A small multi-label image tagger, trained from scratch.
Training: adamw at rate 0.0011, 31400 steps.
Data: trained on fractals drawn by 1,000 iterated function systems, in grey, 295000 training examples, 27.2 epochs.
Rows from block 2 of a small multi-label image tagger, named by matrix and row number. Rows with one number belong to one neuron. Each number is 128 + 32 x the weight over its row's rms, rounded and kept within 0 to 255. All counts start at 0. Numbers have three digits each. After the name is the row's rms in percent of the matrix's.
Before each neuron's rows are labels from the 100 images, of 14848, where the neuron reaches its highest value: "place" is the part of the image that holds the peak. Only what is clearly more common there than usual is listed. The data: fractals drawn by 1,000 iterated function systems, in grey.
# fc1: MLP up (model.blocks.2.mlp.fc1.weight, 1152x192), inputs 0-95
# fc2: MLP down (model.blocks.2.mlp.fc2.weight, 192x1152, transposed), outputs 0-95

place: middle right
fc1.197 054:149128105164220177196126137161084144111111138123134073131108123142175138161157131114138134148161136115146111132152104085129141113147147145103148148159100140118077113134138151139123130133162183101098131064148080167106138136122058115101135133095103192109131121116129028134157156122093135098
fc2.197 052:114113107081075149152136189107128159171092110107141134143130101144064118128153125089105125145136133144100117199184085171144132067137153119147123110130123141123128126126123139100129146126163134141170126229138162143158163143142136122173140137081144122162099126100122253144121124100127143109

place: middle right
fc1.4 048:158175100163220158141127040106069090118112138147139125135128131136127145174194130113153148132149118151125143093109100151124125130121164119126171181131137096128108123135119176140128155143143143105149124099158152141099141100156116137115151098123118131139096112113132032131133147152119126145
fc2.4 045:141091092088082152120132151148176148100108102123119110217143076088115140146136111114084080147127140143124090170156108179111124111111124128211138102138094122138120143144083145103129125117034146127153112169145126132152144183135134141159143120147110100175172154102110221140136101122129138160

place: middle right
fc1.84 065:193155103112146129156116088113139138137122145134135174138135155120195129128144127151173144121150119133139129178163061184124149164118166116090151100124054129161087129120125180102127109165143136086114176155135092135136101107179083120130126118087101166087146114116110107164157115128034122079
fc2.84 052:111086186091103133163096163109139122123130077128145074119130124146072129144154136105131105150116130117112100157124142132145133136115139148131128118141132121110151128144114130117123136140097108127147113155139169146174183146147093133133120127075089140194155147116134203158122126099134093057

place: centre
fc1.730 056:188126136125161132156090185152104138105188129138145091055114154137123148135175102153155143118127130136124189183156072086128146043107118144122095158116155128098113109116070092108125157111174156067109127166117158091110125174115103116128133147149113137076177134156140115070127144123174116106
fc2.730 045:116091182073050160111115176105090143108147103129116156141159062092187119112141135167134101132128151130137108113102135159130139190117098118118197119129121089106124125146131080153095090103040103175134133092138115187169162119126139114151122132097125196109089133118131103113074123118114123096

place: centre
fc1.198 059:030179121120187106079163099138170116129081112116137066093122098133099130128178122120077123144132120181109077147111125149112118183151114152111074125123118069141140111127129129110133137104144072098146174115123133172119119128156145120104105115119185133163141070112138159093117159154161136144
fc2.198 056:161101144130153047080109105119116104041115138148112162145132145105101138102108104111132090116136142164128143041172140200112111046136124158158159106108137173127158130145171130137098094187077126114124120069138097042108155080118098142095094125101092134123090161091133082135094126094088138118

place: centre
fc1.144 060:097109120082097119103060104115100105111154126120121070075101146109109126139113127106077126120118124128125118138120143137122115172105175173161122153119107114093167131128103085115147135059200099110123143135112154137104124162116190124124132118181172138126125134180127246079103118129129129183
fc2.144 063:152110183173179083077110083164105140106159136140096163131142126091129140095131108159159127117136125162150106048115095122096119141143057127142164161122108141129110115123126129147094126186007133168142126066139161100137121104095104123112119139128102184139112138107135000146100145132141133134

place: middle right
fc1.613 056:107144133110174158121138047180160186134140136131125110072139133167160140122179104154102114109123118166122185070159066152140124103124188157144106120123124127060148130123099132129144142092168094124097145097117146134160143100111146120141138098188096149096091135121120144119118119128052117144
fc2.613 042:125111074131131117141140171112154134131158109141140140220109173117133150102110127095132076120112144127126108102156124160102123084137072101127130117105122155161144147140140128121121116157048116169163102123125195027141188193129104161155110102120120043164157151120134155130121120127162179075

place: centre
fc1.14 199:137093150114140118116072154116135097162116152127150083151122131152117193057098192140117144116159082054040089148088120058096203167226097140120132150152140094092138161136127113098049110174126121090154166142113134120168116086073162061105214210100099127086117106098137127171144113090126132123
fc2.14 167:112173121115108152157086127133161139094149144157118196116128193130150110156140126145118113118115155225128076126169121236156110181093171095174104159104068136156081128102150187155194154099139163162106124155124139203107152161148099119126085070115142097117091189156128155117095125213117193162

place: centre
fc1.748 056:126157108122187156099065159119209149121163163151131162074130164161130120109130102156188119123104125145143132138085089146104108131119160110149099152088158129102162120099037162092118189128125134075088078151131187107178102124147166121120134100210132112131080129141128108088138103114125133194
fc2.748 049:136116152107121118135096072172123144097127105137100117197153174066160134129129092150121120118118147151138104110180124176092130177119072142166199156122070101124109111135095084166108128151051102175106166079158123162184128135134136137158136123103105135122184138114138120132075122163132180144

place: middle right
fc1.71 067:230091166094127147138138124182149196166152132129074077031136137094162141152216128131094121131131127105136184147160103065161133126138146107137101073127154130089133127123151114077147148114091146130155136149117138088121148134110178123148126122141146137068148141211131164099104123086085115134
fc2.71 048:148133112110137196161127155082083140136162144100145190129128209135070128088119155134173135132130116092129098192103190126142130154142075119072142138136157100127129148100151090140148156128090125149141121080115187176113126097092084120140087116105172100096111117127175045089111172112152108157

place: middle right
fc1.738 054:131144080124182109117201149124140125157123107147114073071122161142159148108160113147131192136137133147136169125132073124142139081135161106132076161117142114063115097143111161132145187098202148052152144101106130137110132093149131099144124128100143182115122129144143194117142135117149123173
fc2.738 052:165087129088159159145092139086164150077119105145102172180139178082112109122110118167089117124112141166127136165169103177158148087141081123125192134119095091101128125138128106112111125132053116128108121125148164154185166125139124127152125135086111109121133146088146090117088112119160123082

place: middle right
fc1.134 050:081137142132087102025131090136040107149142160114136106129101103121133128180078174093083116126115142138149149111166145150112124079113151158088115127137158108079138136121191150167137078116123109129154130197136116129141144127126132144130141092160061169117118112127127147087078114125141111138
fc2.134 040:139144132216093083144094134182148128125147139108130141232118204133135147113112133132171076106108112130122151076175061165057137191118132115149135105106125121151149134097128124175160164113124112173160118090142204047120145177131127152124100126087186062146170162060110145159166107139151130152